A small image classifier, trained from scratch: arch vit, width 192.
Rows from block 3 of a small image classifier, named by matrix and row number. Rows with one number within an expert belong to one neuron, the router's apart. Each number is 50 + 12 x the weight over its row's rms, rounded and kept within 0 to 99. All counts start at 0. After the name is the row's rms in percent of the matrix's.
Before each expert's rows are labels from the 100 images, of 14848, where the router gives the expert most weight on average: "peak on" is the class under the peak; "patch colour" is the nearest of a few named colours to the mean colour under the peak. Only what is clearly more common there than usual is listed. The data: rendered dice on a table.
# router: router (model.blocks.3.mlp.router.weight, 32x192, trained with AdamW), inputs 96-191
# up: expert up (model.blocks.3.mlp.up, 32x48x192), inputs 96-191
# down: expert down (model.blocks.3.mlp.down, 32x192x48, transposed), outputs 96-191

# expert 2
peak on: die with two on top
patch colour: grey
router.2 095:39 83 62 64 40 34 60 46 44 38 57 38 45 58 42 50 67 49 56 53 39 32 42 50 64 66 30 53 56 56 66 38 50 40 66 46 53 61 57 65 70 70 67 66 37 49 56 56 66 55 51 62 54 28 36 42 40 36 32 44 57 40 52 54 67 59 77 60 39 59 60 44 48 43 53 53 55 38 56 61 54 56 55 47 56 45 42 54 21 64 60 50 47 38 37 55
up.0 120:53 69 41 49 36 54 48 40 61 33 62 68 50 55 56 52 58 70 42 29 51 38 64 43 40 49 44 44 20 17 70 53 71 57 53 49 39 29 75 45 46 37 45 63 45 38 45 51 40 44 62 45 41 59 53 49 51 61 21 47 60 34 75 47 60 36 38 45 57 49 44 35 65 54 45 45 58 53 54 62 70 42 50 50 59 55 55 69 38 38 52 46 43 42 50 54
down.0 102:32 46 53 54 68 66 29 46 56 50 55 50 60 57 53 53 47 46 31 41 47 46 54 45 47 54 45 61 62 59 40 37 30 59 56 40 36 60 52 24 39 53 54 56 52 51 38 56 56 35 61 47 70 59 56 32 52 49 59 44 46 32 56 53 44 55 62 64 40 44 56 50 49 42 31 60 49 45 42 44 17 34 72 45 42 53 64 57 78 49 55 62 45 25 39 46
up.1 105:37 63 52 64 41 61 50 47 37 41 70 58 45 41 40 42 67 53 38 36 45 26 53 40 55 43 36 47 33 76 43 49 63 40 63 59 42 59 41 58 39 53 59 44 56 52 61 45 62 59 41 70 56 37 54 58 41 52 57 56 45 22 58 55 52 56 43 44 52 60 43 14 50 58 45 56 48 26 45 44 46 40 70 67 39 42 47 43 41 39 47 36 59 36 39 30
down.1 096:60 52 48 53 39 32 50 43 48 58 54 27 45 55 60 39 51 44 58 53 42 66 16 52 41 48 37 58 41 47 59 25 52 49 54 61 71 43 28 48 81 47 40 66 45 57 42 53 73 76 62 48 72 52 48 58 29 33 47 65 52 75 50 55 52 49 54 44 52 45 85 53 52 42 36 63 53 53 49 48 49 58 72 40 61 42 54 45 59 46 54 41 63 39 37 35

# expert 31
peak on: die with two on top
patch colour: grey
router.31 104:64 58 55 51 33 49 68 56 72 39 51 44 31 11 58 50 30 36 34 69 29 60 56 42 42 54 50 55 27 47 44 31 59 34 54 33 39 61 27 55 51 49 59 59 59 59 64 60 54 27 44 57 69 44 53 55 34 53 51 50 51 38 35 43 50 62 66 62 51 39 61 65 51 53 40 60 68 49 55 36 34 73 47 45 56 53 49 39 55 56 59 45 34 57 39 50
up.0 111:57 34 32 42 48 49 72 24 37 61 58 39 50 46 67 50 54 65 49 74 38 46 46 44 51 41 50 44 50 84 65 29 54 50 43 74 27 69 49 51 51 54 61 50 46 43 42 50 61 45 34 27 48 73 55 78 57 56 52 28 40 60 52 59 56 63 68 67 36 58 54 58 47 46 57 40 63 45 35 34 41 34 48 44 53 50 33 65 74 39 47 37 49 46 60 44
down.0 105:56 35 49 44 36 41 51 63 40 51 53 50 42 50 58 61 51 50 36 48 57 29 45 44 63 52 66 29 38 22 36 53 39 52 28 50 52 47 56 56 63 48 52 31 40 57 36 54 53 49 56 49 38 52 33 38 61 42 29 47 74 40 46 67 42 34 72 30 19 52 52 47 45 46 49 49 63 65 62 51 55 41 61 65 41 41 56 47 67 58 36 51 64 46 26 38
up.1 103:40 50 46 60 67 36 64 36 46 53 47 42 77 50 54 32 52 67 47 42 53 47 45 34 62 68 45 31 30 64 46 69 44 15 55 75 47 50 45 72 37 38 49 50 47 56 47 41 44 55 55 33 48 76 43 45 62 76 52 41 53 47 50 57 69 40 54 44 56 60 53 36 57 40 35 60 44 26 59 23 50 44 67 65 48 46 44 58 50 45 37 55 51 43 54 57
down.1 104:51 46 45 61 40 46 36 62 48 58 58 64 71 70 39 32 59 69 47 38 53 51 29 52 37 57 55 52 60 62 41 64 43 65 59 51 39 35 45 62 53 46 52 37 27 48 71 66 62 61 59 45 67 57 50 64 57 32 49 40 44 23 59 42 56 72 43 60 75 46 60 47 25 41 20 86 42 54 39 65 61 36 54 49 31 54 62 53 56 54 70 55 68 46 61 45

# expert 8
peak on: die with five on top
patch colour: brown
router.8 098:38 46 45 73 80 41 37 65 62 49 59 29 48 59 64 53 38 45 52 43 67 67 40 63 52 34 61 57 57 32 46 35 41 65 46 47 64 40 54 68 53 61 53 62 45 57 59 62 49 77 51 46 39 39 55 42 47 35 37 60 51 47 61 21 34 42 54 73 61 47 42 24 37 43 46 54 56 39 51 47 42 56 70 52 59 59 33 50 58 44 42 52 58 32 64 59
up.0 096:57 40 63 41 47 44 38 41 44 51 54 41 39 31 48 62 50 78 41 46 56 32 48 53 49 55 53 55 47 45 32 45 48 28 54 28 52 42 19 45 60 51 53 61 36 76 35 62 41 42 50 59 21 50 49 62 66 54 55 26 19 63 74 68 46 39 46 65 49 40 51 48 41 40 36 51 59 44 63 71 29 61 26 43 35 26 63 46 40 61 55 48 51 68 39 41
down.0 094:61 47 47 60 49 55 59 49 47 61 40 63 54 48 35 50 34 51 57 34 38 47 62 60 59 44 47 60 64 47 30 48 53 47 48 43 52 57 55 33 52 47 56 59 42 66 54 50 49 28 60 48 55 60 38 32 49 50 30 41 61 50 26 53 55 39 48 65 76 34 39 39 47 49 62 43 74 66 32 51 48 67 81 69 65 66 21 52 52 39 35 32 39 46 48 50
up.1 105:35 43 40 48 50 62 67 56 56 55 68 56 55 16 38 21 50 43 56 27 40 45 57 56 71 54 46 51 59 42 61 48 56 64 60 50 42 39 41 36 46 75 61 72 22 57 48 64 53 50 38 35 41 30 33 40 47 54 41 42 61 51 60 43 50 56 62 61 43 50 49 58 48 37 75 50 32 43 67 17 65 41 55 38 69 34 29 45 71 53 49 47 34 50 46 61
down.1 112:47 54 57 71 49 57 36 49 58 46 45 71 36 57 54 34 64 60 50 49 31 54 47 46 43 48 62 60 61 54 35 43 72 70 51 47 49 50 34 32 39 51 25 42 50 56 55 59 48 69 35 41 70 67 78 62 58 53 44 66 41 53 44 49 57 33 46 67 47 46 29 59 23 44 27 49 48 30 28 44 33 54 60 59 56 61 29 34 54 61 47 45 39 61 50 48

# expert 3
peak on: die with two on top
patch colour: blue
router.3 094:80 39 56 38 39 60 44 60 43 43 52 39 28 54 45 41 30 45 55 53 28 51 51 69 72 51 43 43 58 55 45 60 47 59 66 47 49 38 35 39 65 61 43 77 59 62 70 47 44 23 40 35 48 40 41 38 51 74 66 51 57 39 62 54 61 68 68 56 43 49 66 58 33 46 47 41 75 61 47 51 46 37 71 52 33 33 52 64 31 63 64 41 45 62 36 44
up.0 088:38 43 52 50 54 53 63 33 39 48 45 68 39 36 51 62 51 42 57 64 48 52 47 51 46 38 69 60 47 56 39 57 34 50 35 62 65 62 63 47 75 60 63 39 58 62 41 39 48 56 59 57 40 45 41 53 89 51 43 40 57 56 37 51 41 44 37 59 56 70 26 56 57 55 51 75 57 62 47 66 47 42 56 41 38 43 57 50 37 38 64 33 68 50 72 48
down.0 097:52 62 55 51 46 31 67 46 50 65 42 42 40 52 62 14 32 32 48 52 49 59 41 08 58 37 44 78 59 58 53 40 64 76 52 55 55 37 46 63 47 36 47 37 48 81 66 49 66 56 66 44 54 54 46 51 57 45 41 48 49 46 64 41 56 40 47 49 52 37 62 55 62 49 50 44 56 35 55 54 68 34 55 45 53 69 38 60 68 66 55 68 44 41 64 66
up.1 098:16 63 47 39 53 47 59 46 51 72 82 62 64 50 74 21 67 36 55 43 49 39 51 54 67 69 40 51 50 65 53 59 49 41 55 60 29 50 50 67 57 57 26 44 48 43 67 50 53 36 42 50 21 54 36 38 63 59 53 36 64 50 44 38 38 42 49 31 53 55 36 39 47 35 45 67 63 39 53 61 73 59 36 51 61 50 39 52 30 57 59 42 57 56 39 35
down.1 109:50 46 60 61 32 37 64 47 35 39 70 48 62 44 36 64 57 59 52 38 45 51 47 72 71 59 35 73 36 49 65 51 51 60 52 53 47 40 42 40 46 61 52 63 43 63 60 52 65 64 34 30 67 53 13 51 44 56 47 53 49 00 52 46 25 57 73 47 45 67 75 54 50 70 41 67 46 51 42 33 37 41 66 47 47 63 57 56 28 33 68 48 51 54 46 51

# expert 28
peak on: die with five on top
patch colour: black
router.28 098:44 68 32 65 48 65 37 63 57 37 51 57 41 62 45 34 43 44 60 45 55 50 43 60 75 55 59 40 51 57 41 71 28 54 60 42 58 59 41 48 62 45 28 44 74 36 63 53 43 56 44 59 57 40 41 62 34 20 35 70 49 67 65 43 75 45 51 32 51 40 64 50 43 35 67 59 64 75 39 64 58 43 60 43 59 41 69 53 32 62 49 52 38 46 71 65
up.0 100:36 53 56 52 51 56 56 56 63 45 49 66 58 46 36 49 41 60 56 31 56 77 51 72 51 52 32 63 43 53 47 39 49 53 59 55 41 56 42 16 55 54 60 63 53 28 40 52 57 51 35 45 53 51 56 37 27 61 52 41 54 33 35 59 52 44 51 60 37 57 39 66 67 44 71 58 36 49 56 48 35 41 46 71 58 69 48 59 32 46 67 61 55 67 40 40
down.0 101:66 45 63 70 37 52 65 45 39 41 41 31 48 28 42 49 69 43 53 65 60 40 54 64 46 51 41 59 62 52 49 48 50 47 61 62 43 61 46 52 37 37 75 28 36 61 53 64 52 57 49 59 63 45 29 61 52 57 40 23 51 20 49 51 38 55 70 49 45 49 71 30 59 38 21 38 49 40 46 42 56 23 61 48 15 48 33 59 53 50 63 47 68 37 43 57
up.1 115:47 47 23 41 75 54 38 71 70 50 59 46 62 52 39 55 73 67 43 47 62 92 58 57 41 33 54 43 71 59 39 66 45 59 35 37 41 50 55 49 40 32 46 51 65 43 42 47 44 61 26 61 58 53 39 47 51 25 67 68 54 76 55 42 47 62 71 36 61 18 66 63 56 44 60 50 46 57 45 44 36 50 55 48 53 69 45 46 32 50 56 50 33 46 68 44
down.1 102:59 33 50 63 71 40 50 55 52 48 75 49 38 56 55 45 63 29 43 14 50 47 46 59 51 77 46 39 42 47 50 46 44 48 48 57 52 63 45 46 70 47 59 46 35 42 83 58 56 48 23 52 35 80 44 45 54 44 41 37 49 54 46 42 53 45 51 36 50 36 42 53 56 50 38 63 63 30 36 47 52 56 47 55 38 58 52 78 48 68 60 70 57 43 46 73